From a checkpoint of a small image classifier: held-out accuracy 94%.
Rows from block 2 of a small image classifier, named by matrix and row number. Each number is 500 + 25 x the weight over its row's rms, rounded and kept within 0 to 999. All counts start at 0. Numbers have three digits each.
After each channel's rows are labels from the 100 images, of 14848, where the channel reaches its highest value: "patch colour" is the nearest of a few named colours to the mean colour under the peak; "peak on" is the class under the peak. Only what is clearly more common there than usual is listed. The data: rendered rooms with furniture. In brackets: how many of the 100.
# r30: branch 2 reduce pointwise conv (model.blocks.2.r3.0.weight, 56x128x1x1), inputs 86-127

r30.46:482495441486524504499472483472513465427514473460431495489481557489471467465452508488507505504486468488485495482513514466517486
patch colour: black (38)
peak on: wall (100)

r30.48:514487531468513447512436519483475488515484526453456467523520421525522496479489501530511503495491515525494500489512488488481449
patch colour: grey (58)
peak on: wall (68); window (31)

r30.37:514524496508481489464476522481490480486456490494499468507495485482492460464442495549513492513495502524521492486496521508528510
patch colour: black (82)
peak on: door (51)

r30.23:478508499494501489489459511465453492477446484464462484512485478500499446498475501514499502499516511519520476500504523518507511
patch colour: black (48)
peak on: door (59)

r30.52:451474507508466511432461464498446536508449492519529506501460475408444509517498500502511494499494525496508511494474524536484497
patch colour: brown (62)
peak on: wall (91)

r30.30:489575527490482475494521526448447484479460499430465422459498465513474469456462505538498512487528520504539501513503487517524500
patch colour: white (36)
peak on: window (99)

r30.41:543488467476504503506526504533528470476503512488504532524526508512514490499497471466540485484491448480509504459446489468483486
patch colour: brown (71)
peak on: wall (92)

r30.45:484544502477502462520495523473441473465445517423464448479520460520501422475444493509508512514516519498507508492482474500500481
patch colour: grey (80)
peak on: window (83)

r30.38:520501501485516507504452528494487504506467519483470502546526455511529467507482500532513484514496485513525494493499514513521507
patch colour: black (64)
peak on: wall (93)

r30.12:488471465514508547519536451530541473491543466470508506500564491491522504514527508523484498508508509484492491536537494498505502
patch colour: brown (63)
peak on: dog (27)

r30.6:438560492519466513445548498514488507473500462477496472432446523489464500506488505551501516506539526496520509511517499532519521
patch colour: black (42)
peak on: door (49)

r30.55:524510484469524496497484511491502533517489510490517503516518448461483490496500542536476511519474479497510509540526474498544552
patch colour: black (46)
peak on: floor (85)

r30.4:483521499512499510486492500494533486491492461503513499482484503454499494493480492524523504490481486510475503476502501477491486
patch colour: black (38)
peak on: wall (87)

r30.53:489496481493455530435463491498483515517491504490520496481485496449488480501511526505496526535494494483507495447423518499497471
patch colour: black (39)
peak on: wall (83)

r30.39:515533471473490502484481506496503470485461476437461488522516448481485474461432468518506486494496493516512499491483524507538518
patch colour: black (76)
peak on: door (33)

r30.40:490544529505484509489502520483459513499429480480489475463506448494512473480466470554508495493506497519531499489498502513519502
patch colour: black (61)
peak on: door (92)